From a checkpoint of a small image classifier.
Model: 64-pixel images, activation squared_relu, patch size [4, 4], widths [96, 192, 384].
Rows from block 3 of a small image classifier, named by matrix and row number. Rows with one number belong to one neuron. Each number is 128 + 32 x the weight over its row's rms, rounded and kept within 0 to 255. All counts start at 0. Numbers have three digits each. After the name is the row's rms in percent of the matrix's.
After each neuron's rows are labels from the 100 images, of 14848, where the neuron reaches its highest value: "colour at peak" is the nearest of a few named colours to the mean colour under the peak. Only what is clearly more common there than usual is listed. The data: simulated grey scan slices of phantoms with and without marks. In brackets: how many of the 100.
# fc1: MLP up (model.blocks.3.mlp.fc1.weight, 384x96), inputs 0-95
# fc2: MLP down (model.blocks.3.mlp.fc2.weight, 96x384, transposed), outputs 0-95

fc1.378 135:129170099157098137089209091120145161148111191159116099156077137176133145125108125124162127153106143101141110125132102113127164124156090129145062133095107112103083186135134108141174165092152068090163135103131100077147071107179182175054145151146160093165164123134160135170125124149082115066
fc2.378 132:106076137071145109165121129099106089111132125133163120108136107136117160155111157103105124060136101106152121068108122115187162158117105112156177119134121132143121155124115150100073071207120141139100128098087194169189180096169144107197129136128152138134160114109054105089154156102205161160
colour at peak: white (48)

fc1.344 102:140105177174125103079139098117170149136120073106123093158119141136110112118194146098125115159122207142147096140160084124123135124194181125129144124108131131188092141089138158067068081130172145099086128072119094119156159165138099098166147049145113090076151101101144182132062111122111139124
fc2.344 124:098111065151103107141096114113079149166162091152134162134120095046128128147086104121153125177140090149120167126142165209137155089168115162115122118156122145163107089196178093174148185089133163155137128165156129109139139093140157100138038115189145102125134061098134138158106133133101117087
colour at peak: grey (79)

fc1.213 134:115124165145161122090185107116117181109157123057101148118103104132197145137153122132113149101090109128062150086104152102133120155109091136178153105194071137181166127070094115105113139176133168153183096113068147104085126153128091102140130099099114111075112142176116151137147155142168207091
fc2.213 136:152172159155129150122111116141116127173164145098019157130159134122073099070120083147163127139060117123118123145080152174117050141095148094167093111133120117120121133185148061106168118158086122111085162106137106183125139157134069180090099124102142138131138111176143131138145138100169184160
colour at peak: grey (89)

fc1.13 120:176095171106138092155098125128090146139097084119062120204171128133106143138100110140204139119124110125117188141076151126140078135121095106110109115160200121064136141084130178181080183145134160055116140133083096124104114152142134115150133171147119083174080113120179090147093138142150134156
fc2.13 135:127040139142123092165155188149211110150149115141113178127140121101085148077136142157118073130169093101122082118127072146080106154101096104075134130091200137111115103138144099149122129148133068099105149101166136156118144091147141157128147136142158212136072091136087099127158125067108168130
colour at peak: white (62)

fc1.260 065:093078207094139150101095148148140154075103156142145105124100142138105157118163170071120107129163082158086129164182070176115169110187145080143087136127051163127089139090126167123139136139154115090144121058137140143170130119155127101101163153091116133079113160124139178133102166111109186177
fc2.260 051:119073121079209117111091145138096112104107153181104134089160114123095131128196130157073136128137096141092115118135087191130125152196095113146129112120120146146130085106179127192124081135154155151127180096154114129172127147079141096154110099127173171079097160080180191153151171116102173136
colour at peak: grey (88)

fc1.55 123:114109163097190106065121097034089139168113125129125114133159142178145131099175168096181161095161109121095091176126151105150140164165100123113122147152136141089124091139087186136162191158172127105113111111078141155139105164135106107113109159100152109098054119110108102104106201129175158171
fc2.55 114:134068133122177107111156181074150107107081135097134159138115092108127103087165155161084107112152112147157089116110117123122176130129122137151172161143121158079072222192130095087108104137197111123081130153154092172086113112160117120135108078157146169078107070192140100121152164149156131112
colour at peak: grey (96)

fc1.246 089:115132124080124176123140120053056171150078110131107096156140150148146112105114125092117151157185186132120037097151152112172135143080160132113136118129131085098145184144164147168115144102165123095096122151061166078112112136120132105133079161122140129110155121075102099191084133138082192157
fc2.246 106:200108120117108151149138125154182109107153109153155098098190170044108064142109092060067079125125148163128152166091138193166145119097153112090126115132128101117136104144155063101185155135101128088157160107137135167115073066119178151154101084123132157140127145087122122110104158091133132157
colour at peak: black (99)

fc1.91 055:074091113131136125132115100142093142126191164147143128150124145113186122151183096121129067191165125083122160124139150110165157149140101142138113088161135166105167167095140134091157146133123180099057171138119119097167067086123112122098125165182133115132095138207196106150120186066084146102
fc2.91 047:121163114151116096151126166142125193165129043141179170050145110104138156160136119106144121156138115115146076160109146206176102108091100138080140146121119158105094111153131133177180198060100106127186115136140165137181156159113113110136084098094173093136121151128137156126123140087067119153
colour at peak: black (95)

fc1.356 134:151128178118113132124158146178172125147102179085120039171126136132120117105128091107100166096159155088144167127112161126097131072137192115130114094125206136123149142116112163145109157138078089109052148118202112081168136119129071125131094109085119188178135085090117144107120104136116117069
fc2.356 134:111155113139167141117092181054124133132148088151059216133134135116132079124154103083143114179084180131071167124154064085096145120122183150091107131140109124123120124103127120099151082136125168096100108099178145148165131164118130199084166129155136160072114084127166165144089146098104113098
colour at peak: grey (94)

fc1.127 151:113191116145110124096123168139099114119115062118190127142171179124145216074123087154169125143139083161125130034132155153150127175092150103080085197106112131165155095106107121186133163108098130127116170153097098123114172104101167089158114156151157109123120147122060136157154119121124092121
fc2.127 151:132095114106087187155134119125126122086118211145185116142102161142179126074144124155025105152185107093154124073123130107131088163099136118103119142082134142117122073094121114150127190131097117159156118145117151084153163096130134069142128141136149152142063163088137108129199140169069106149
colour at peak: grey (69); white (31)

fc1.89 051:112145099151125138077149117158153116143119111151180099071107094094133160095142082156142077175071162158151059104142111101166122130146133146142098133093154108137149191158059152068135117109142124101122130127219163155138056117057191178108121079142096127171139149108124147100132113156142126109
fc2.89 035:161122147148095178133160075105168153124119172099168118162117088171164122083079109160146141145150102130161177110094127107144162058153134167164091073166111125164076091151141158101109186117185127077171166084115128095141123118170159094153161103125101187137118194118152105189100125141151122095
colour at peak: grey (79)

fc1.317 061:171139118100151157101151069103115118136126134125091182172150146155141115105065088145157174122096078162134098103169151141072136069097086161073127148148063090146102092059117155121154081180116104136094133162145127136208119088130169140101112121120144079080132119136107158097164140190093141108
fc2.317 045:071118166163115151143187200115103142147128087141086072104124149137121133171087167134078135152126109070113087107114143140094135143157107103105111110145162188087176110184113149135138131094119167115151076074079084137100166134093088155119142078185096161077080116101106102081168113113091134105
colour at peak: black (98)

fc1.149 055:169144118086144135092108173162133155131177124150140123185157068124083130087095101156108178082155100155147126087111126135145112120113164100120157153048121116116153140195126215185172132134130101182138147129107150144139122104057187145124055140138175089135141111127161134151116183139134075125
fc2.149 036:139101136122148106131183091192173111119128167088120162143090171143112097145121090099098196201083167104138117120152103109121131087115127169195141168123150090077135112077151134113107119083128130113107083111108096106157138207135193115163150131193177137139147131111099146171142174178174126144
colour at peak: grey (89)

fc1.380 122:119151135103088101079126082147145135110104065121192127133114093120167089157117152102089151153086197169106150137128123128116121124114151173124130131114135086174117194132154087138133148107128189149032150155168112134146080159101077196106190163190128152148127136096115110178138073110124118107
fc2.380 147:118071143115150135089117060155109127149144135092174127222185202099140105142141081084120165101116116109124126144131162163140135180117142086084074141167139135156106141175090116170191098122075116168080153080183137152113133150133076102152110109106129153142107085129091079118111081123135133105
colour at peak: grey (99)

fc1.211 057:159127081152107155083197196103124145136170123122116099186123161124126086136153120139166113088154103125133121159141109062058188164153135089148146087085121118110103136128114122163149160101089070113133064074111150127104123128091120090174107134116100167167105107200116170140107178133114126199
fc2.211 053:160131127099148126157118172172120117137097184135131126154127100110107069139049115065145060158121116188152171064105080115065200120128113119107075133182142144145080190101124122147090111116137154142123081111127148108169151146099071114150150085119119174168149165098124105111165103099116164133
colour at peak: grey (91)

fc1.227 165:137190147086134106102133115069080136106171174071128077091084107162141093144138134138144148203100092119098107082100114127165159091084107130157176168087135142161125126165125152092153116138105093173161100138101115197132129120149132166077105111130112179063137142103215098166117110122132109164
fc2.227 181:177081104168105158133131111106128089161097188093076103103157175080121151108152198143095137120136130097150110106089088127149152130100164128151098145100171117145173118161103079129159163148139137108150066196068123121127147092204098157176147171123165084068138121102184102121170114117099134109
colour at peak: white (53)

fc1.98 115:138084110091141176097109122077099129170119070135126164099089119176098073087178176111144152103083097105147099077117153119132142134165129096099056157111126112103157137190112088131179094133125176166142107063134104160111129129119179119170084119165162136118139169102127087135207120080152135164
fc2.98 117:120073088100145178117080133079146156120170109129152166133094074171145096073129102096156163139110156172125136080086155173077075128188115138132139085110137191109166110113151139149117212093090142135192121101193109100164136157087121126175119110137142155152109132161131144126099153100107148187
colour at peak: grey (95)

fc1.87 123:119105094115121098128168083095130144104166159093175172047143141082164095117159129128107072137075093142134066143064108130162158151107119180110131156147155092094132054170164112088159107148106225152129153156120160132131132138119162078157112137182122136158145087118137136162114088173146129157
fc2.87 136:144121088133043152112194103139138155121132141070174099100133129184153157125165101141150159054138116162123156153153118072087139115144089109195140123122163066090112095136105106154127104161206136143151104131074061136110116093129144098114175135135114134137071152087154182133138084172132134152
colour at peak: grey (68)

fc1.332 115:124114133160062130123085109160116138123110076134139115144101092132189129104123146119088122131073142086131083126086183137099109162149119147105096134128181148139216132174134134150182225093174127137164155102105187097147101109161079138126133132169122101173154174083084109098072156091114121134
fc2.332 128:125110101133086096169136123174144161115111164116125142151177084125184154107171083102110094094136141142099165119178050123119067125128104065077075120113159120138060130138120135135128128159139149132083102213121163129142185133125124081147132100125138195136085072121114145088117078068138148165
colour at peak: grey (100)

fc1.135 114:087080192114119128125150148132115165103142143082104213128124084104118085185133093131130146103112163079122103177154115100117170100120131104114160155113142181160135169145169141160072079098163131179176040098145141129085103178107150156089087126147145145151117124154154147083139176163170122094
fc2.135 132:158140088144191138079091079121141144158141110135080149138179179113134069122095150111159092177089113136183110119162148077083123097133084119082084138157166123064163145158176105117113106122067114126117131108170149145103132136155124219174115175132092089120112147117127114111154183083103114083
colour at peak: white (51)

fc1.100 060:134137146139125162116113146182153156191154118164128152111159112144180125128165135093192130101151077119123147093111153162197172157151160069115094110118100145136104142172068069081136173102145110114176038131180121131103156087133092112157130114093107095085116125124202147169155110133140174154
fc2.100 048:196144176144141112077164132050186128182117145155078182105158161076173117093111084147101148118134117139170139138087135151093085102122119123113133117081105114074130194163144149179109139145093132119127133034163134107108162152126093094101124125163141188135159143117114131068134179128131160134
colour at peak: grey (84)

fc1.330 062:129148115119101135107094093104135133098081079116196086103128136155181127094201197095132130077114154162145129034171104076144147115138153104222175060142132128115103178093142085125137095153142153132139123160118132101148150150148117091130117084090156150181125129099123088116098127092096118126
fc2.330 069:110114096207135110122127140078152110114133103164177140142098114138163138085173185091069101087165140158119089115149147104151129172117080157101142146128170130077095136118186126110180139111075064174097145147163113121145169130116084096155091102103185151088059130155139168107174169138159137094
colour at peak: black (97)

fc1.136 136:061140130076110179119143182193157156107147107103096125151134111134171165160100123135142123137134153148147182165124155171178110106157137055137159107130106152086118134087156165158135094080148052130137087202149097116131113140093106105112198149139104182081099119171131140105062121090134095127
fc2.136 154:117161135140148148116075126156124110130119097101122104171115188165129135112059104103107117142131214102141162118052184184146139130140141062117146103096164129139176130100157122155116123161109056093118140163221131115173129192105104126124152058141143113137089129119142118128052117104143127114
colour at peak: grey (81)

fc1.218 059:136083132159161186101140172098118081119122059146161100167107159175151159123145137119160126105094076073113129137137102143181134159154127142128190108101110097147082123152072108115127150155147133095077122145192117103160169118198132162107139147193134089155131089101125131156160147056195100168
fc2.218 049:132132104127122156129124098072105191120163175042100055130118094097192171125105145110129132149159132132101143126116128131166071129159148098138116126113096140152162164148206053166155113116132183126119102123141143165157117148184092127159150135178145123138072185166070122128134130171065138147
colour at peak: white (44)

fc1.14 052:126111111184161194108043068109116107099116124103121152111149142108098187131166137073113145124139145157118159150128160132081144177142143081131134076080175119097150097136103116156096173126143188078122191146111156159113138129176048158192097118101132160118129120093136104104113142108119070084
fc2.14 033:140069154155182176092112186125127166101119150075101132153131174178156145147142133144098110163102141131135193153055109130093120178090162165082157129127154132105101118163127066077093126127148138132096155187196126152108158111149120157092066168140105057124148143129107114144129097155137075164
colour at peak: black (100)

fc1.154 130:090151113107129083125070107117104134131116040113046150129117159153173153152130126142199177153175137161127118157163159106150095077192131179116092211120078107143126106134158113168090152126101105106083154158084092103122152083125086125085143143144149133135071131131139150114116142103067127100
fc2.154 126:121133081162122131131111128062133164116161110073078094149166078113192163099148109128101183171131145158157205184160080114150128176135126148093077168115064088115139116131183134135106136129086117145117151112107119123064159057108088119083145145198123084108148155136111173113116141129142111138
colour at peak: grey (96)

fc1.365 113:139125149086115156040156125087156116115147094088131150064086132148113156216157094065140122173145148142109134146118172132129117122148126152137132143168144112187149138124114120140122124141096161157110129136160113033158129181045093107123100146103149134084119065093124105129180166142195146123
fc2.365 127:170187104134119084121132085165109111116143126230127140164147135114113173150105120079150117041160092174078113123112105139116176127134140119066110120160097096121122159119195124143125110176102113117088163150165150186118159073084150103129093136141089120150179096144110167098094135079149153171
colour at peak: grey (97)

fc1.215 057:097131117087153119093083090090124180154169128138120092118090076159113105132096143152177178112094093170156147145123131131167153127181175150130066168114124143074179129098180150106108140099187110167185153158111177151114140123044129135157189102099153079107126098146116090117154147135097185135
fc2.215 041:084132131156099119049126153134090164070100175107158110131126125133082152141178111114086100149104134174106139111108122176134098105085129067108145058137113101122151144177072103155126088111095157084061141093143082106119093110203101164144150141142086149112111086185167116101138102172155102161
colour at peak: grey (82)

fc1.46 063:180130116128140138101089141156146087121134141134141162125096101117083189154131143123153187103138194199157087164106126095137174065136197153088104216120113168152110194117144137180167127102167103150135134124091106114161105122150121106164135115165119127074127210114090105133114101119092090115
fc2.46 059:132059135112089142138109065171035166159120151113137182162172124130181125128170150093082126098088164160091075134136141133133133110133145080110131099091133113167063117190152106104161080112201129079113189194087121128122119117137096136127155154105141147139082120110126169095111141137105105127
colour at peak: grey (100)

fc1.79 056:158184120114121137133092098125164139186088111080126150160114129096152142083148178101107091097105145110190110152070119143111093142091107124119168085165126079116207110131083092100099124106084093157053184180079148093066118157096111111139129147111104126143149138172097143138137149150145089063
fc2.79 041:101119089132153156167105131154132070155125141048091129146118137142155059115114102115091104119082138116133113168087109136147117095133143125100078207111134172111100159145148116116155115138114128169048085102140145153072091139130126106126046135085087151140120085161044138161121154070136166089
colour at peak: black (96)

fc1.383 061:044120191116146117147153101145143091161156101130160165136161170170073172083140118133146110119163092131141176143150136141078131104127128107082153096117112143099135146143124158044129104117132153180173093123157131128104139134083103158121106084202129136136216100127113141177120121182158050115
fc2.383 038:150054145118109203134105120120138156127082117167148131144092151124164174131147108139061133163131192078127121122112134098127116160124122127135090145123098073132124117077122137129147149082070126163101163103115120124108130124168115140132134130086158008180139042093127136114137057130185128100
colour at peak: grey (70)

fc1.228 130:135145174165103168121112069104082136071124148140124141138046173134079171165170131141134136189090120044124128116127129114179091087104162108165114066145107183137174111166108148111070124092177167147156135146122147075063152098109109125102160152134123153122147106113177141104126118083157117145
fc2.228 135:132088151114133080161120136179097155095113114158153146119127165032127144138143132127085130156068099115104137188171113139110151156135144108134083102131140201116101200189145124154163126123115190107135185131150116162131124025136152144088083128135127130138138083106191153099167127084108129106
colour at peak: grey (72); white (26)

fc1.134 152:113140103124091104116063067154132093180123087123146151132103205177150114156110143116136138113080087078137158107087142165116134139163136170092123206078134174141127161155096108172129116150087130096130130082148145098115124122133101141151064132134203104195162095162097094130159193165114148111
fc2.134 156:109135051108103138099168150112190151083124110161075042105107112144167130078144152148114097149133120131080133104123105159098130140124211117120150070145095065099114134088164117122135166115113089132134144134112168140167084140131191145136189133111126177167165165170086111172112120110164118185
colour at peak: grey (98)

fc1.26 053:095132061193102184141102146163115142135114127153193113109064129124093118123116133178163136150121129109156136129118121163104089074084148087111084116138050112154121187126072124173190102145135104182130176173113130135132160089162112105171146113081169155109162107152088098100176127104112182132
fc2.26 040:148138153134128134188107171122165135106116096164104095101093085123098122111167128086096085147153136114156209153169147114140113098091045106112112101143098168095112141116103105155137097164194150114158111128110092180123097165086150104140069163124141063169154168130110130089121123089138072211
colour at peak: grey (74); white (25)

fc1.162 068:133144179118109135180114107108140156086164181103126117139109113077086123136128157092172090191135183140152174203140115152098122150097151103131119046088136107135124139154154087183112200094156139149151166112107143112125119105151139098116049132082111156065129105176070089129090122142162118141
fc2.162 074:116172108092165156123108117087175112131057131072159136149084076042072126190177159124123106114113144081157157148102108142149115172135157134056122110094121075111172127146138117105136152157059125127163141141116135144146095160180161131130175151164142149098113203121130150137195129146146115155
colour at peak: black (98)

fc1.73 074:143040130118172156151129185136120078110142104145107162086117110107056081124102101087112099146109106191113085151100124094131113102135166082109144145110174135120103109086095097187112131154168110106071084110157119144124154096102154188168112148134149126183123142123089201133183094104144128071
fc2.73 088:105096131113176078136099128157144124094145137116165185095137176069130155128205132129109081100123171098136114168114123122105086119109147156077117120146154102140145148164142054171142176203095112076138097116173100153138120081168128149097119139130132155059074099144175117128190184133125173150
colour at peak: black (99)

fc1.236 178:121111168135149139156094153123154114183166137141123160092085122119114124117140111079126122191156132171109100084160136090103089140089081125079074111133141108192116177090092101083152126132177214157148123091130135092137156085128166150096135088108124146180124085176134089191134153149120056175
fc2.236 160:079105121142128190077109127139155145123198116184117157160156102198166132153116120108179159149102123131047129048136134169067187122141133129100144102072140102125139116158114163169123126108101128159194100095109100094070092131176094169115154171090126117101148156109108122166155131156114105107
colour at peak: grey (94)

fc1.155 051:171132156105156148048085103134095075147140142131173139110095113121145089140136115138104079143077145093188099154173080140124165135146141135132110143103049100090152075125124075090134104184098148186149161123146091176136176127104159106076120104105091182081109104144108129123154144195172126146
fc2.155 039:052097134138113089104096112136081178141129164120130090125124159070098105141138131153082110094159194179116128076111122138152177115135076169188111091182055133155147061125070172102117169140092089108159092105129158093154146145118109077126135133128146101166132092162111142152153100145120109069
colour at peak: grey (89)

fc1.122 080:146098038137120136099103098197133165135126197113148160130072128146150172161154191132107146153187115181130154134142147136115127153133111089084125111120112106135147108115131169115129090124107142161091150183025151141141101143105154139110135137195108126099154066091207108099108107139166143105
fc2.122 085:151105075169168122135155087145149085104113197120120103110174089114151084124133093118119085109133104150156188158089113215126165123132104182104062126170094151120160217115145102124183172126133092064181150153153133142082166099118109151125109120130100165113092153141144111115168096118149139155
colour at peak: black (97)

fc1.266 119:114144106094149117172162142089085180049137136165172085176157125142152148132143074135107120123152122134157139145124124159076167136081099223118042151096076151138065149077130153132134115071100132171109150150145126153065078098111150136105145128153131132150141155146117095134142136130061123169
fc2.266 168:074094071114145146096151096125189148091128078118143139115115167070160161098137093095103049108142096149175116198102146170162127126151097127061113140165146170140178138146161139119173152089139153098163107119190161134133145088077123125141084065148150136096100140116120118134163180100145180140
colour at peak: black (100)

fc1.194 088:093123112101145120094073075163152159152182106065135102175108112134118150060164141091107071160117140189086102114104123168150129136061100124151163123094138080140114087190079167128132088142142126105125161133179144133148124186181182137133193116141114151125109177107111102116084133098098124180
fc2.194 076:157143173141152156079103141121119149083056113108136131151078120097100167098135127123079133188081143152134086150155079089120159109121118081181180059137137110141112143159150138103110135181134122123134195086164105158162135099090123099200123126148171184174197150121120124117132134134089061149
colour at peak: grey (84)

fc1.275 059:155105120160081123144164128116119072198147102105097143114092113160076125101086109116128103113127147117103125102115107089170126053203136108133146132142186168092118127109146126213138139083122123126090152180118144105098089125131057189147137161156184118120176094068086120112100139155176168116
fc2.275 048:077139082145149146125153149136165152096111134173143111101115100086150075116152099145105052106103044097115139070140175090147113100149090105155110112166139171089133106175176125168127171109137135097147188142122088093111169162165172142105119105144152091111080189135144133086113081155126072175
colour at peak: black (100)

fc1.61 102:120152120155141162164124187132169145123149137127080168107127134140093168096167139086087136148150105091145106138091105178097123164107109187122088097120134111091142149140124156085159102161092121116062164120121140157128122133074169061185059056121153168164132092108103091116191188158132170163
fc2.61 114:130120193093114125162162132109113150111194184103165130149140144079128121164155103149093169127118141143158148146110151179151098144102111080125100080143173085132086135149201043152157139110147191098155104101162106120097140091151078138099121152164152061098078105130127131071171073152107132140
colour at peak: grey (95)

fc1.296 112:175142131132111099115139144128190108184148143154147119131104114092119129094122122053149130123083111079088144114151129133142114142160111108151150139103089034121115075081190164132179088151078181152084134110155118169177170148097102143149118132175106107071105073212135105109155170113139123114
fc2.296 108:066109138132147177096171183129136105112153099159121134075130166168148090147124145103090149115104081154133186114152138116152120089140097123094197096128132105132182130188103098132146145112161092098128145138162169171126071154094092116201092123065168189115132115099098121190151138093106097073
colour at peak: black (95)

fc1.279 060:143165137156169133112154091101123140186121129093129136107076120070072115091186106192133149117101175138118127101092070194115111083118124145162109147146134110129127138127088130104147078135054097157120101103092103088053186161153136153075102116115096213126176126128098145111099167145140120104
fc2.279 042:099120085122170092184155125158064192074099063093158156126125101111155146159124096149117098141072087177144113160103099183118120110138113165088163127124145129139132153099108159191127141073104149108113150159127148106067108106164107134152102065165134117144170058171155116148106159180075118135
colour at peak: grey (70)

fc1.8 053:153075119062100086106101132147198138121094159118180142090171151160159095073118171154061128113156141153132193073147132102137170063132130119182055141118130111138177099097177131185129166165117133117111052130088119150134119133131122059133125108130154120147147133127121094106133135116146167083
fc2.8 046:075075116153118113172113145136114142121105137118114105109114166114140096129128131106127096127118149095147143158155124133142136130159144136154094097155141119166153205096094026086232121183147047110185154109078143125141093135119114050166153114056145087131113120118173112107147134157123157117
colour at peak: black (88)

fc1.188 169:122140152083058143158124143167130094108065047114158183140075119122143038151123101159114123132138115109105131153093168129078147143144046172133136135150178111132203116152134083108090111154168112102162131122060150155131146179142125090145126088135104109098127087131118168150134136128169170096
fc2.188 156:102101138076133117223166087122098161152132109145152083165090148121138101166117174121063100139129073128160121064081144062114099122110091200098125132125119071134132084149113169125177105156167173167125142120091132146133154102124156086130110110132115121193138115151111102108156162172161137194
colour at peak: grey (98)

fc1.284 095:157072136170110129149176125183142131124093082112122132101091136133147143107159170078171080148111129149119137179130145104148178128181141122084150112139176069174103101119092095077134069134226093074138067131132137085165133141150064151154143136147191153124144092143111130143170168105132142115
fc2.284 130:127158111145178146136121050188113166112111101086187177136113111086112157116125139113143131134187104149146067217186159096140124145138111117106151112150149118091134138139120065130139191062101096137059175152184111105167140113100067132131090119122175093121146115161141141159166119159131124114
colour at peak: grey (100)

fc1.42 054:118121114159160105152168145058131066106166172132106166096143105152145091152089093067143169136115140156152130091146110136146068123153173197182143114101129095133092139083180150145142180136141159131154145123078076112135137111163055124122139124161159104141132116170145128196101124115043139081
fc2.42 039:126104090147170169181123100125073126147114082130209149129153121139089118145096150155138120057101080158095074168098123123146107157149161122089155132151090167102132125143170194143127151154113116148139105167178120108098164130140175094094130176132178131179094042158129063174117134153154110114
colour at peak: grey (84)

fc1.63 063:144154152134113170153121168121130094075102179156186084162106134130130119097089100149135078181064092109135113073166154134098173094142128132113118131175085045100195135099088120147165180121135099118152085171176101120102128136126167086139135130114185140167158156064107135123124099142150068137
fc2.63 054:143115159136116121197098104150139167157117073132111155103123153167153108195122170148148135117107087171170091054103102145127110147060164094128195080152129198141123068163117153115111167158174103097105122084143125149094161088091120088089162114085082115147085121123104132149154098163130144080
colour at peak: white (48)

fc1.86 114:113058096150148157095139096171130206072135097097127137152139151108140073135109135098101089107104153158152110175115157173172108118143164150162107148092119154127078158167118135098130091092174189131113140088121120138109142132088066122147132110115192085107026144088144146112139166175170133161
fc2.86 140:101093118125134103086158107090135058167128130168156169106120168126142123125106128049125105116156128131123128136123131156133123073151147157081171203158133156182103104144155110103122107090101159076125163140193198136163095128161094058176083112175044124128104107103157094139121144118110100166
colour at peak: grey (100)

fc1.105 096:114187112143108092103141127139201150196143085124133128112161064129127109147069144083099120131072082106146132180144109096116181151134136122105154082063120118116127097157158112166128115140168143143207141136152149130155097115147121156087085087086195097173192146128113122076157112109072132148
fc2.105 094:128111149170151203125149156044165096096079126119148134114102144125165158108120082160088148109112143071169108123135089135092122134122078105132206133153109072080178160171100102117136113130101171155020124138168116121186186155126128117129092123105159151162131121126159092137089101145115131124
colour at peak: grey (96)

fc1.337 058:193185154140091160099131156112157157149135145107115160121206119069134066079133107131176134132140121115166108123129060145146127119070192135128114132188156144137107128193140057099104104121143179101104090102107135205121121148159193101132110111119115118169141076150146107140122097163177119116
fc2.337 045:145133119156130133092137174108159142168138133077121115173128116168178087110169118128161045095101083135074135147112128133145137151129112096112137158133068146142124101129118121135087104110084111138169175074107130151099091055082177142123245117137110079139140156100105109097078153102158187116
colour at peak: grey (77)

fc1.331 121:177068145121193090144142147111145089113127160135141146147152120162136100122142169088140068173101128131090110146077149109119135131112135150160078166092133036115144173124123108151092118116136120132122103093162203098106141049132151134059160145112139112114088141072129055125155207150134141149
fc2.331 124:114168088056146100123134089131121084134130072172120147091144155130114101142155129138098113156144140148110139109143152083145127099097106148092158161077142148076152107156177121137156112081158080165075165091185191120150152151091171127153097112095114150118125050195089144128120091101165213113
colour at peak: white (40)

fc1.3 063:129129108069156167100192142145151094097133109121121159039112119102157166085136155097137146111107084097151145114092091113190128112092131105109187169092197165152121179107128115118089111132154118178096137128108189135111155167187103108115135056121148102128180131098151138106118143131200081104
fc2.3 045:136139147191167142154080123121102130117083150123096116139149169070164048118135110109113143101082141124096136139121143137122124124108182104179143102125068114100134131155093154109121149135227180110082098089191095106172131128151140084163151062129122148176138064164165084149155127077122155122
colour at peak: grey (81)

fc1.322 054:095127128118127130173133148108131149058133138175085130075116115192148131146160120087162149150169157083104153202146138150175063074091054120101112110119107162163107116136159136119126076101090104117164129160127118102108084038096136086155146090091093102141068109113107161143159122120090099117
fc2.322 038:123142107154072176147067158095065108071146151162150147112136181107109137130135165120121149151148125115157142118129111085164139088134082111142186116136196149146197051127162128144162140141115178091123131144148123137175147119099177137102149123140183191198136111156193132152180153182116127117
colour at peak: grey (100)

fc1.223 112:161101157104144135127114132091145108032055162089172163125134128123147156122111068128112154109097133145118091154162113125207118135178125137098158090140124192128111086099175107116156097100138167154093150149119100150134096159149106151191132135093146130170159116050088139134187105169168110184
fc2.223 121:125075106122122097147141185168165082100189134165166117117143142112142146194116110091180158037172081081077123111106097167134112095135137053117173119168104131166114103096129174087148162158094133124153082156142158141123124112109094118135154098161134162114151110147134093140161143059080164145
colour at peak: grey (71); white (29)